Weights of a small multi-label image tagger.
Model: norm batchnorm, depths [2, 5, 5].
Training: 29000 steps, batches of 192.
Data: 145000 training examples, 38.4 epochs.
Rows from block 3 of a small multi-label image tagger, named by matrix and row number. Rows with one number belong to one channel. Each number is 200 + 20 x the weight over its row's rms, rounded and kept within 0 to 999. All counts start at 0.
After each channel's rows are labels from the 100 images, of 14976, where the channel reaches its highest value: "strongest on" is what is common among them. Only what is clearly more common there than usual is listed. The data: rendered dice on a table. In brackets: how many of the 100, against the usual share in percent.
# convs0: first 3x3 conv (model.blocks.3.convs.0.weight, 128x128x3x3, each kernel summed), inputs 0-127
# convs1: second 3x3 conv (model.blocks.3.convs.1.weight, 128x128x3x3, transposed, each kernel summed), outputs 0-127

convs0.62,191,214,189,194,169,191,198,219,209,178,221,217,178,199,176,180,222,194,182,204,208,196,173,164,203,204,217,192,246,198,183,210,168,213,226,208,168,204,194,210,171,212,158,225,217,182,224,206,185,205,195,204,173,201,203,170,208,154,183,207,195,192,225,198,200,222,237,237,170,205,198,200,237,205,179,200,199,224,225,208,205,173,179,204,194,167,193,231,199,216,203,222,189,163,210,199,204,190,166,235,189,202,185,170,246,173,198,190,180,200,164,193,207,173,216,204,207,197,209,178,179,213,235,240,203,219,172,213
convs1.62,177,208,205,219,188,210,172,151,165,205,169,205,193,183,193,187,195,190,177,202,143,155,229,185,173,209,202,187,163,207,201,172,206,200,172,212,196,193,194,200,192,200,199,224,225,164,219,233,189,194,201,206,162,173,205,176,231,206,219,162,216,198,215,191,210,207,225,196,201,166,173,215,203,173,180,196,196,200,195,179,169,213,164,217,203,214,198,222,176,215,210,221,191,177,202,211,167,192,177,177,197,180,159,168,227,208,213,208,233,207,163,198,196,186,202,178,211,200,229,202,189,211,178,180,187,197,222,203
strongest on: six on top (90 vs 29.6); blue die (56 vs 16.1)

convs0.88,179,210,188,191,166,206,215,164,185,178,204,211,201,226,182,193,199,198,189,193,214,185,188,184,216,218,173,198,192,199,217,199,188,226,202,204,182,184,240,209,204,183,210,178,229,212,165,198,232,194,194,177,207,223,187,215,207,232,218,156,182,167,188,205,189,222,268,196,202,200,208,201,160,229,168,202,215,201,154,188,205,189,172,211,204,179,179,208,248,178,209,232,172,202,231,197,199,211,210,214,205,189,220,184,195,182,206,214,174,238,171,198,190,220,222,222,190,225,200,202,208,188,164,192,175,168,216,187
convs1.88,239,212,216,202,210,220,199,197,200,189,162,194,193,175,202,186,215,217,191,202,183,192,236,202,227,206,189,169,185,215,194,200,202,231,207,207,217,211,183,204,194,213,203,180,202,198,165,201,219,209,197,178,166,259,190,197,190,235,218,181,163,180,185,188,220,218,168,168,161,206,211,203,192,216,208,257,223,201,205,196,168,190,161,184,196,238,201,169,189,197,218,209,192,216,192,221,236,205,195,202,172,183,223,205,158,186,181,213,201,166,241,187,182,209,196,183,202,179,204,209,223,172,195,208,204,185,160,198
strongest on: four on top (64 vs 30.2); brown die (46 vs 15.9)

convs0.64,207,191,218,199,185,224,178,234,198,180,206,193,174,208,204,190,203,174,197,212,190,192,180,192,190,203,251,192,216,186,181,202,207,219,208,181,186,241,191,187,195,208,224,212,223,207,206,178,201,197,184,169,196,175,224,191,196,204,166,205,158,194,219,220,188,208,179,198,217,165,184,210,172,196,221,166,202,240,212,205,224,184,238,220,173,213,203,196,192,228,265,164,177,188,194,171,226,208,183,195,240,193,190,167,184,198,206,206,164,199,198,213,174,180,198,173,188,164,187,188,231,185,202,246,203,191,198,193
convs1.64,195,227,218,188,182,240,194,196,197,222,196,208,202,240,201,209,203,200,226,165,209,185,278,208,198,194,171,185,227,194,202,195,207,191,187,188,230,179,205,209,220,191,217,177,174,203,208,205,209,186,204,248,266,181,225,214,192,205,210,213,193,225,227,189,209,266,217,226,202,204,193,198,218,227,204,205,202,196,183,205,237,221,199,210,223,236,194,198,169,207,205,219,180,185,212,245,195,166,204,205,175,225,215,177,192,187,183,195,216,211,211,202,217,189,199,212,179,201,213,207,221,194,189,208,219,206,207,196
strongest on: blue die (43 vs 16.1)

convs0.48,220,228,249,196,173,185,222,198,158,207,156,194,192,193,216,182,157,204,227,219,215,235,184,195,207,202,202,193,238,206,190,221,213,219,184,188,217,212,224,210,188,192,174,190,188,189,195,213,247,212,190,205,220,201,187,208,182,219,176,201,202,229,189,198,190,201,231,178,206,242,192,217,194,203,163,172,186,181,199,176,211,242,231,199,218,205,150,179,239,213,198,171,181,173,218,195,167,170,213,202,201,198,202,185,171,173,188,176,174,195,168,188,188,190,216,212,187,184,195,190,203,214,194,204,228,206,200,211
convs1.48,201,217,204,199,201,200,206,184,195,241,203,231,187,198,217,180,187,211,217,193,216,212,214,219,210,196,183,179,201,194,170,174,220,199,209,205,171,198,215,175,211,189,177,257,190,203,172,194,193,172,194,213,213,194,178,193,121,215,186,234,177,218,188,185,225,198,208,174,186,196,201,188,208,198,210,218,183,206,197,210,209,246,208,173,188,209,181,181,183,222,187,175,172,236,206,233,231,231,206,201,189,181,229,178,227,220,206,224,219,181,178,224,209,209,188,189,246,196,168,184,203,176,179,207,212,210,177,172
strongest on: four on top (61 vs 30.2); white die (42 vs 15.6)

convs0.33,163,154,235,219,193,209,188,175,196,223,211,196,175,199,219,197,202,170,180,181,159,222,174,184,137,214,220,206,204,182,190,203,218,190,188,213,193,191,228,195,192,230,204,190,198,211,200,193,211,167,187,187,182,233,203,181,176,190,182,195,209,224,197,197,180,228,198,213,204,208,195,211,194,221,241,195,193,213,195,209,220,190,209,196,215,194,156,204,221,184,198,205,221,193,202,183,180,205,189,168,221,205,155,156,153,221,216,220,174,219,241,183,197,188,182,189,167,216,159,197,197,202,199,183,180,199,182,218
convs1.33,207,188,165,179,189,186,246,173,196,173,191,199,204,208,177,196,183,212,208,211,232,168,256,178,214,163,210,189,174,203,217,188,197,187,167,204,193,166,192,197,172,187,188,195,140,194,193,189,187,175,198,152,222,178,227,181,201,206,221,190,234,201,193,182,194,231,230,205,191,191,184,221,220,226,194,229,169,195,192,203,192,202,207,200,219,195,228,172,204,230,186,214,188,166,179,198,184,186,199,178,189,241,190,198,192,181,199,190,164,199,184,220,211,178,207,208,209,209,178,198,183,194,197,157,187,211,179,184
strongest on: six on top (66 vs 29.6)

convs0.6,190,209,188,175,200,201,194,182,171,209,175,212,196,164,187,189,195,202,196,197,192,184,203,163,206,190,165,196,204,191,239,209,190,208,182,190,214,205,225,199,193,212,246,188,178,218,203,194,218,198,187,187,220,193,196,213,212,237,196,180,183,220,174,200,222,235,226,203,200,209,195,197,204,202,225,219,186,193,170,210,174,181,169,214,166,187,186,195,217,213,143,216,226,202,218,187,199,184,212,204,177,212,181,176,176,222,265,216,204,235,250,217,172,214,204,181,217,196,258,234,194,192,204,220,194,182,215,191
convs1.6,220,196,180,196,224,202,190,200,180,189,185,177,185,202,217,164,168,184,233,192,201,204,205,199,239,245,184,230,193,202,170,199,199,191,179,208,188,203,205,192,169,204,178,144,164,187,193,205,177,195,198,192,227,213,202,197,269,182,151,213,179,194,189,207,193,219,214,184,198,186,206,234,222,208,174,192,217,206,183,189,188,168,176,197,231,198,185,203,207,203,199,203,187,188,216,222,213,177,202,215,156,184,164,161,191,213,210,189,193,167,167,202,185,180,153,186,183,204,198,199,195,201,172,204,212,199,204,196
strongest on: six on top (81 vs 29.6); white die (40 vs 15.6); yellow die (40 vs 15.8)

convs0.119,184,232,209,183,210,185,203,199,202,144,205,189,203,173,217,190,234,193,210,213,200,229,166,225,179,213,164,230,216,210,187,182,199,197,212,213,218,207,206,193,198,185,191,156,201,176,216,168,197,193,191,187,201,176,210,223,205,195,189,182,229,175,196,209,219,208,206,164,230,191,206,209,208,213,172,186,202,199,173,225,208,141,174,179,200,213,211,177,172,218,189,189,202,214,171,205,214,202,210,187,205,204,228,190,185,185,171,156,163,207,158,175,176,211,190,194,226,237,230,211,193,224,231,170,187,203,194,200
convs1.119,196,194,214,177,206,180,190,166,217,192,216,150,211,183,216,195,225,197,215,196,215,208,202,210,190,187,184,203,205,183,203,184,197,188,209,212,221,198,185,218,245,213,203,153,213,165,173,201,180,174,156,194,202,199,205,195,243,233,204,219,235,201,216,185,196,195,225,173,201,199,206,186,224,190,162,207,180,180,195,209,203,175,208,187,207,208,191,172,192,188,202,203,193,157,225,193,194,206,197,213,225,163,186,210,206,236,214,189,201,223,192,229,196,256,240,206,176,155,220,203,206,206,188,172,196,190,232,242
strongest on: six on top (63 vs 29.6); brown die (52 vs 15.9)

convs0.10,184,186,202,207,200,190,192,197,200,185,205,175,197,203,179,202,190,199,165,220,247,207,176,226,206,180,189,188,203,184,209,220,259,185,216,202,209,227,219,193,188,201,212,197,168,239,191,249,159,197,185,174,178,183,234,239,237,196,191,217,216,196,194,205,188,227,227,230,216,187,191,196,178,198,210,184,198,197,191,227,181,186,166,199,167,211,205,181,194,211,231,213,237,249,213,217,177,182,185,213,208,203,204,214,212,208,200,223,193,191,234,227,177,204,202,247,184,208,197,234,219,202,210,219,201,170,199,209
convs1.10,159,203,212,187,161,210,243,174,174,158,197,192,186,173,186,228,220,195,199,174,181,155,215,205,169,193,197,220,194,206,186,174,243,185,213,192,191,221,187,193,190,202,217,205,249,219,195,190,208,197,168,219,217,210,185,209,215,209,219,193,189,195,189,185,200,228,204,189,183,144,207,200,174,232,183,185,202,196,195,186,205,190,181,184,185,188,206,193,155,193,194,213,192,202,212,231,173,198,189,183,176,187,167,209,160,196,195,215,232,162,185,197,181,172,192,175,179,174,235,210,191,176,193,201,183,210,212,207
strongest on: six on top (61 vs 29.6); brown die (41 vs 15.9)

convs0.47,235,192,241,184,202,199,214,177,192,183,228,166,217,208,192,197,192,209,177,171,202,177,196,177,182,209,229,184,185,206,232,223,218,181,199,195,226,207,227,207,193,182,191,228,207,200,182,201,209,207,231,210,193,185,198,184,195,217,185,186,209,200,207,182,170,209,210,185,195,218,235,213,181,210,235,190,205,178,222,170,185,245,199,150,205,201,180,171,190,238,160,225,212,227,202,196,180,171,180,194,233,213,208,194,218,201,211,205,166,233,218,215,191,183,216,244,213,190,198,171,208,212,241,209,178,200,155,205
convs1.47,213,202,182,187,183,163,180,178,204,183,202,180,177,201,199,207,210,223,181,185,212,167,206,207,233,236,189,216,183,191,207,183,217,192,189,213,216,201,204,233,202,211,206,186,177,189,192,210,176,192,176,197,248,180,196,195,241,196,206,200,193,206,221,215,213,177,168,186,249,190,187,176,181,192,180,165,188,175,228,199,184,198,205,199,195,203,177,175,200,220,214,208,171,188,197,183,195,191,172,210,203,177,207,169,189,174,196,215,191,212,144,200,186,169,228,164,212,197,209,203,132,190,205,141,186,195,206,189
strongest on: blue die (50 vs 16.1)

convs0.71,184,225,207,218,208,189,191,197,203,201,198,205,194,166,201,208,179,196,161,151,184,208,200,207,213,180,199,246,191,188,179,238,237,192,190,189,193,198,242,223,209,204,222,217,173,197,197,212,221,228,202,166,167,210,205,205,173,197,191,187,205,192,213,199,188,195,189,199,173,221,222,218,163,214,209,218,211,203,183,162,192,205,192,191,198,201,205,195,241,178,204,250,204,200,207,179,179,160,196,219,208,209,168,169,172,214,236,234,222,214,182,203,186,192,197,240,206,193,161,170,185,191,168,190,190,179,221,169
convs1.71,180,199,194,192,207,194,204,205,178,195,178,174,184,229,178,200,209,197,241,205,192,219,190,177,195,207,184,160,181,203,195,183,182,219,183,220,193,194,195,190,230,169,182,186,194,165,191,202,164,215,208,189,182,158,217,213,207,192,193,243,180,213,228,160,189,218,225,176,205,174,191,197,192,225,189,197,156,164,170,187,179,181,160,185,210,173,202,188,180,222,183,198,223,170,202,184,159,206,180,165,168,201,195,197,207,177,190,196,190,200,237,180,193,199,186,203,201,219,196,200,179,200,188,155,155,189,172,191
strongest on: six on top (82 vs 29.6); white die (37 vs 15.6)

convs0.53,172,196,205,218,234,171,215,190,194,183,198,177,198,181,197,246,180,196,184,191,178,224,185,213,184,207,210,243,202,205,198,241,254,211,187,192,193,172,186,200,237,189,220,206,166,199,190,197,213,186,165,196,193,190,179,195,167,211,222,206,214,183,195,203,192,176,222,210,187,182,184,196,225,187,182,202,218,204,219,168,201,198,207,250,227,241,208,210,182,197,198,204,199,210,199,194,198,206,222,260,196,246,173,167,170,180,218,209,183,210,196,200,171,168,204,193,223,189,218,180,211,196,197,184,176,198,197,236
convs1.53,160,193,206,157,205,183,239,197,210,221,200,210,183,206,184,216,192,222,183,140,202,191,218,196,181,215,201,165,187,180,200,243,173,157,232,233,197,207,179,190,214,172,188,205,203,187,182,184,201,199,204,187,151,165,216,200,200,197,207,176,203,171,188,192,179,162,192,203,201,172,212,191,198,189,218,180,168,157,178,182,226,188,174,195,201,193,195,196,199,187,157,218,232,204,204,176,214,192,199,165,170,208,186,182,169,219,216,188,188,200,217,193,194,203,183,217,183,231,170,211,176,199,205,193,201,204,193,189
strongest on: six on top (64 vs 29.6)

convs0.63,195,203,180,188,202,227,197,207,162,201,222,204,205,217,179,197,172,205,194,217,165,173,218,171,183,192,190,177,221,200,214,167,207,207,224,199,177,212,194,199,198,166,166,235,221,205,197,189,196,205,205,207,213,169,212,216,177,194,183,218,173,187,208,241,224,228,193,167,190,188,231,207,186,210,201,181,175,171,172,170,202,197,207,148,206,204,230,197,235,243,203,208,175,226,213,217,195,191,213,215,221,200,213,182,207,204,227,171,187,165,156,187,166,218,154,209,192,185,190,203,194,179,165,214,197,214,210,198
convs1.63,230,209,191,203,184,213,186,204,202,214,171,147,206,189,187,192,197,217,204,200,195,193,210,224,196,190,167,162,178,206,228,205,200,193,164,194,228,199,188,201,210,205,208,145,192,203,191,180,206,220,162,211,196,203,181,203,198,211,201,221,214,225,212,184,161,205,182,184,198,183,204,180,195,193,213,202,187,197,189,234,194,170,219,177,181,206,198,211,191,180,185,192,212,185,151,225,244,192,226,200,200,204,207,210,145,216,191,221,202,189,272,162,186,196,195,197,173,213,200,261,196,196,191,205,223,190,195,195
strongest on: four on top (65 vs 30.2); white die (48 vs 15.6)